From a checkpoint of a small self-supervised audio encoder (BEST-RQ): 4.59M parameters, norm rmsnorm.
Rows from block 2 of a small self-supervised audio encoder (BEST-RQ), named by matrix and row number. Rows with one number belong to one neuron. Each number is 128 + 32 x the weight over its row's rms, rounded and kept within 0 to 255. All counts start at 0. Numbers have three digits each.
Before each neuron's rows are labels from the 100 clips, of 14976, where the neuron reaches its highest value: "lies over" is the class under the peak. Only what is clearly more common there than usual is listed. The data: songs of 200 made-up bird species, synthesised, often over outdoor noise. In brackets: how many of the 100, against the usual share in percent.
# fc1: second MLP up (model.blocks.2.mlp.fc1.weight, 576x192), inputs 0-95
# fc2: second MLP down (model.blocks.2.mlp.fc2.weight, 192x576, transposed), outputs 0-95

lies over: upsweep (52 vs 5.1); downsweep (36 vs 5.6)
fc1.543:144063113101150124099119118118096164124143123122147177127173127121095088109161129142071147119113132142125153133163134094095114090063109069075132089108182104110108130112103085091151124122103089092159123133131090160169101135133123135153099098161086149063074163103119105105096061179076172109
fc2.543:143150158134115124180112106135200094095103144178118130192132137096134099129135127100111136108226131101138174167091175179134134099092113093132126130126131131110110138116099149087110126097131142152108103095051060133149147113117154148164146145104184214104133114117150146175082164163078109153

lies over: upsweep (40 vs 5.1)
fc1.265:081078121109159130078130123178115119086134135120157152170148141124126147101046142150115114158177123140094158180108122125141139149111034158077150098119118090163128135085103125161104128148119133169082140152050152188175144123087110111140109109098098156146146122144141145115089143106138127081
fc2.265:210075120134119104164102200080132146157072174148141129119087104118144122124177125099140138165127144161146103087186089149123175140150156070111171179154156151093129105136192111100097128132166125083117134101200141088162068157165121126138103191088145113137158033149145156124129164153115112143

lies over: downsweep (61 vs 5.6)
fc1.516:136144188095117148104115114130072124086100145106114150157138122109117135124098117121091176124073139112115157133130149120098156115120106052119145134128172129104130158158117105095157125104052094150065146111119128090129129131137079187157099056106088145115082112167119071131153082157149144114
fc2.516:119214099143119125182116172165145154130157118076136064117083151129103098173122147128139124158142139120067147138163107126090177170127154114100097128149130154156105113101116139131160133103165080125117153153185109138153123137158143087156211149173140140124170053184185148104137156064133117141

lies over: dip (33 vs 3)
fc1.62:132068100078095169080126136126097161079110134088117161182127139158111127112216155092118185104129147120154128094140087190151137086056112154103097133112120152177089153174101048135166083116107129171101147173112110139099108119124116136134121103109144105112121131142193048133126117166117156142
fc2.62:115135106161149119107135139157211115106139081108154105130091132131125140154109170125130139141140162178066084166087102120135185084138087121136142123138137052176116144092179181127096099108091103107139151150118152136145156136114111170118137111106116135116154153099142148153096162087143050098

lies over: upsweep (68 vs 5.1)
fc1.380:155112094137199109091114118087133135171114091103164168074095097055121144174152143131101108183144172089105160141083154121218084114118115140112150151145119138093139171159094082178132092157115125157152209112158133157064081117129129144169135129124139143154127122162083117141122155148164169138
fc2.380:171091172102086099198130134145184126094078142168139096104088168142156068094148095133150129078118144162151090128129060111130132148131131186155119170192170140112156087104147134116124109121112124140117081126075151099201167121123136128153150084141084128123083122203124123092130143133126138112

lies over: dip (37 vs 3)
fc1.551:134147108125154129105133151153133129143142152138153171145134102111155107137113118173101085161112096129194116131151157123144094111139143125195149113143132093145110109113094109168140121121154100196042159063141102094167090125193111148147116132089093115143152133146111160191140135174173105109
fc2.551:133125089103150124132114110158068112154177136152165076124097137109088137185079138140103109132128160104092163137123063086138172141140130108137148150106180105142156147080145106179120166143104210054084128126135118127103166117121065070115187107148148156107162116209130113039149145126110100096

lies over: harsh note (44 vs 5.2)
fc1.414:121128168126135133127128092110073095162149110074085170093129116081097101124114141135067163099119154097134103128095072134062156137126136096123064106161113103055076121162129134098113108117094114132090147123079080089094133086147109115127077102154129160068122107144116070131093087169162078124
fc2.414:078164174149100145170126084115169105121193145136088100109115091123153083117153118136099106104191121135137082153083179132169093114156107155124098148151166149101119120156108136119115136139170149133145139084159133154161114158122103167084115113074187136066177106072105130132128178155103080076

lies over: steady whistle (69 vs 6.4); buzz (26 vs 3.9)
fc1.332:176096112051110114175123146112115141153144167075055132119125133121109076091179107112154176077108126124136126155159129140127120134111136139125125112156092109195067151159152076173128122195128191128173119056141111118148108152133124160113108113150167168106069071173172121099137085173106085106
fc2.332:130072181160133081124069108155140110177167164150101104134094097149134092092136150138156129101160139129139137149146125119137138104117152133099140131124123075113105119133168199122140159171123168203091105092181052126129221132109105129106158141159116181101165128114152119118127110150187071107

lies over: upsweep (46 vs 5.1); downsweep (38 vs 5.6)
fc1.233:122131094090121214138080103184089165161133127084093173128157107132102116056152133102062174087132126122164115128122135155125119122070070093101116127099162081123084153124103079105110133111099101111143118114088125141135154133106139115149071122162131147038059135116119075076086052168073136061
fc2.233:096096123106128155169115133119125136179160102159146118213125108122098124106191101099107145088091129145173105146124057123111158108063063192082150160088169113134088149128088066114142105109102163184091116144117091125140086119116119154110079091123064157116127107148147122116077132179130140127

lies over: dip (29 vs 3)
fc1.41:171162145183101128052108141088081149170173100161134147123143116130107126141127134103116146141138133115201096141128134087100124091103113034158139117068137121085173175157138116118148090133090108142078186182060151102130108104140098120094100105142080149100126106115118098116156125210174188174
fc2.41:094155115096106116179062109171151164084118135120105077118119156153154103123174135158054101112154156135112149117103119116203157221125169176073087132158120142149089098104095153170148101074154121141094133090120123204191145125154139130146136166108173106153132110171130097074089123084117065147

lies over: harsh note (26 vs 5.2)
fc1.322:125083093134089145123102085213110125134102072071158144132173125171188122150160105115109156137115077099191127141120114132045114104160070155132068123164130154159121115119162100106134180125140129150063121160080161102127174146089100167111069147136093136073128139117168161166102102109106120073
fc2.322:097073141120174098078156151134176159141165197176154108105135101118130159138074118176138157096152183094100143147129125139151158104138187120103154190108115149142143104114147123118084103147131110071157139119175165117090107160133100129119129096088165206210151113117124154109125114090145076201

lies over: dip (25 vs 3)
fc1.477:096115134149093099076111083141060191144137163145117143105158145101111162072171130114101182094119165106127137090112105166156117161132124109104139163050098132146193110127058088128142176114110121134141172124097121154099120097138173137130129132168090094083110123127171077152133079156049143091
fc2.477:108109093148163098124088081121138169133100146117186055134072131105184119089126155105113127086146167099153114109104136124138129118142098119098060085097146089092107115124085169139145086108113128123146130138118138097176066123128129115162094125166173122144133110110178084136142120126128123142

lies over: downsweep (25 vs 5.6)
fc1.568:138161108127106196113137148175083135056131154103154140120148076175117097124165143140126162093115111106138201141118121154117168111088060118139139147073187143137055167176145086149173116108099099174068151145129133124135163130126074114082098087160102140169086103090153098096162093191201101106
fc2.568:183208088154229135156115215148171116121158100145142081122140179122110122145128118138141106169104131164079075161102099080123157182122155071068098124133056144154124137130103133113085115149123087128124141169105150129165103134145164105163125151123177129156185076168150134092141139100112105158

lies over: steady whistle (36 vs 6.4)
fc1.537:113087176112118137093114083164122129126109201127113125192071103177161099124228114085162124102152114134114159131124155148125186088035135094158120159113167118131113093091060111079127180095145144130144115126161123149162108120117144147093164102130088159151075133102153139051067121126062101134
fc2.537:143134090111112109153095117139154114081145128196140163055178147110058109124135105180136110163103093119097122178131097114162116143099155149111156160160098221081144138127156122199137131132146130059128135119122092158152129112100069118127200121110142122099175126141153135149155121099115136165

lies over: dip (31 vs 3)
fc1.460:127133149064095114079104152104095172174143093138092113127096134135148146098113095071101167124116158066124158097065168134144145100123080060111146103120140066138086166145076098147149128101082117173095135118116160122095108141105138126149118114104069124111107137154123060132142102126197151111
fc2.460:119184105147139110173105179122135161068174138116197077109118148106105139179119163106152113116096188127143123158148105077113151154183155131091131120116137159131149127091135186120110184127187094123094177147159145139146057110175113133167148117176220120120116155117198176096109153119110126128

lies over: no call (97 vs 62.6)
fc1.571:144071139077151120143111141138093172162135146103102075157142149158152077102166081117101139141114068118089146158148120142128149105102090075159118154139112104132144186131050112094114133110135125135094119104146132145140131170119112117131134073098157140075065090167125104077130121087068123111
fc2.571:101089101126159138112097124155161151093093087088158138097081109133106098141142129225097134100153167138108153096183131133132132147077133148172058090130093178119125147138117107120193122104121154153091106115221143101164109158111142076111153139151187162196119154044091159122139141088094100096

lies over: dip (33 vs 3); downsweep (30 vs 5.6)
fc1.236:132170151132095073084100149137172120140088156125133129062234117161158179179094100135109180157107138117145134096159143129095164113072153177218155091152090103113161119156092152118193141114139122101120142086151104116088087135148109171058124114120138049112144161167144141122094110167156116147
fc2.236:092071098139156128106177118156043123096159081137104040078076135122137104112119132148109108063148103157166146145085054146134112097170051045074127195136092167124108089072147080118121141141147134058070084144140177139158104134144123119144130086117119184161116176130115124119096182105130105116

lies over: steady whistle (69 vs 6.4)
fc1.317:111137131079103126175053075160114159139141146135096117123163129155091156067208124127116167030164145125160156166127067125117133128112122096127085160084163124149145133120152112151082173125155109125129204148133113165143115130102112156124115063178118165066134125163179111108157117190129113122
fc2.317:175150117123153124100199186135186172154161032160175126184167120143118123104116159096152107150133115086145109151157125091120176120140131153193155141114139088068156087140177198149073104095107147133127147128115096132106121111152113085107137138176028181131134153148081136125128135113188151150

lies over: harsh note (33 vs 5.2)
fc1.157:139130119107076148122096070141138110099088078092137160165146120106133104115127152108153098103118155105106141147132047147061139076093115135104142089133111084141130128114148119051158126126139134133146164153162028140113164117181093130119145101107140136054097079069156155080144108130090145156
fc2.157:096101095142141112083105175164112109147092153148124166090145134101098146110115145104127147140087172145100194122122126095140127137119165115066135043148175181098155151102094123148147151139118158161092085157159116120148145100147172113145148189106094079182171104135094104135147104161142142140

lies over: harsh note (70 vs 5.2)
fc1.353:117130095089149159127135145105130174104096127114099123112104124077097131162128182096133099160151124121104157154141086186167104097169099102139083109123112138125136144169132097096150146102126168088123147135108089154126154105130122107149150131059174149185177155073152177123094151169121152153
fc2.353:175083178142082086103102094100079148154122123079179130204159155161052099105131102136122135165139183170121137097144125070173146127118167181102164092128134099159092121136090152140158106140157154163127204083126140086171111128139083098128189184136109188114115075157148100149156142117135145160

lies over: steady whistle (44 vs 6.4)
fc1.93:148091148126131117084042118148111119198140125091114173058116151119123179090208136162125188032145151119127151110071143149114154115085141091085156131120138139109090136110151150127171136142088155113147197125040080091101138140072162137112141097124115219113124189106131118131164117146132098103
fc2.93:155168133136140154097189163092132127142092133181139141165119156127076105193113151162140149167071136133108140164171150117103088095126114145157139168129127132100131122066116117136093158123129125091111081166137148115106108111122180126151134163059125104168134087174066152151101108121116162167

lies over: harsh note (55 vs 5.2)
fc1.301:074077150075114140114089113144107114167121198085067149134099151113127133112157082130163151130131149130119126135140170133137106095103089137078120128109140082164085106152084083121134186102091134157092077149150091174077096105188128116117134151138105094054136127173115104136111098135090107113
fc2.301:165157053158176084152125170153167148056160154155163100148161109121145128174062110140123114145146114090207105132153122147132171199102122108170129144109118117069129148128118187141053090080122173108158164113066118136227152118134095123096108096145094184194123148124115116124110138106113122092

lies over: harsh note (35 vs 5.2); steady whistle (33 vs 6.4)
fc1.82:156166167144082158116126119104121113145127135155102178149107120131156086126197125113129112093116113122078126097140092107143113080127115147165125189111147177126086121145108098144181109165111116148097163128127106134155075083107127134119137099153133156119127072185177128068104018172124086151
fc2.82:136117127130162168072096135125186107138120098134111178141142141127108116102163152142159125133130138107133083170097134175153159131154125168158100066146076111145103127184211163153077089175175115115141153129092112125097181113101095078132168121099108141134164135112120088103135163104146086108

lies over: upsweep (52 vs 5.1)
fc1.457:134116093102102188129127125161136142116174060125175138105204206093109117156096054104134128130137116107171160147165098189084139131121114139141075106054134152163096129129124131105174106077144191132093159135058220175070149133086115080138129188149101103124157153139136110062132073143131127119
fc2.457:150157146123149142148154119072160094148117129118158060126111127107124149099139177192126062118128144099103072132183120109130133168163121154146165122131100141095134104155129113120073160132095117094107161156137125078181095143127140125130135117080224159165172148127088190187126155106178081147

lies over: upsweep (59 vs 5.1); downsweep (27 vs 5.6)
fc1.128:182107107128110140081104106109094144110163144106155148100112108171160148141141110149134169151066159101160155128123177101028125098120133080186164140084103157125101104080139105104119087131104097084176171078135134147117147101029111135151144182123126101185110115122105122124186068111078060145
fc2.128:074141157127208149151152107160202132098112152204116117090120165120128115174143159127162133056093139163121085124092048118137109167151078165111121120143122147095141121114137174101068156123155074134123077154135141166166152139183119110138097159140148121168148130114123191151126118084137151129

lies over: upsweep (34 vs 5.1)
fc1.520:119133130092179181087141134177108173146169114176094114106114113099000167163151096104139123156156125060140147109159195134134100085126094101122156139129141138074115099090142144144104091162064113109113171200107202143148124111131111180050129160097139148151114087099137110120139132075101114101
fc2.520:123154190122092119183123124114179168160136099155169150195145148131111104217136126174131084146129136133082128143171106136151112116183190155151102143187172079130080111141151148105138133078094157131104126141147077083152142160140105112184128088120114075127136096127136113086121122119130153161

lies over: harsh note (75 vs 5.2)
fc1.293:125089128089094133158135093134055099126133099086122121133172098102151101087129125067110108108137099065151178099111101118127149154112091075072129117173148063109144140099069146044191119134089153156108123097121079171111137151127086141151068115098113134056096147141135041115150073148148149103
fc2.293:145072145133093115100170081132148079137125132161103089150174094113108161123158131118158073125100136141159192111155114080184038128127110125113101096113141123103170082082115130093185143108133174182103093137116076128191125084115098149120109135091158140176174177087114146162139118127096138114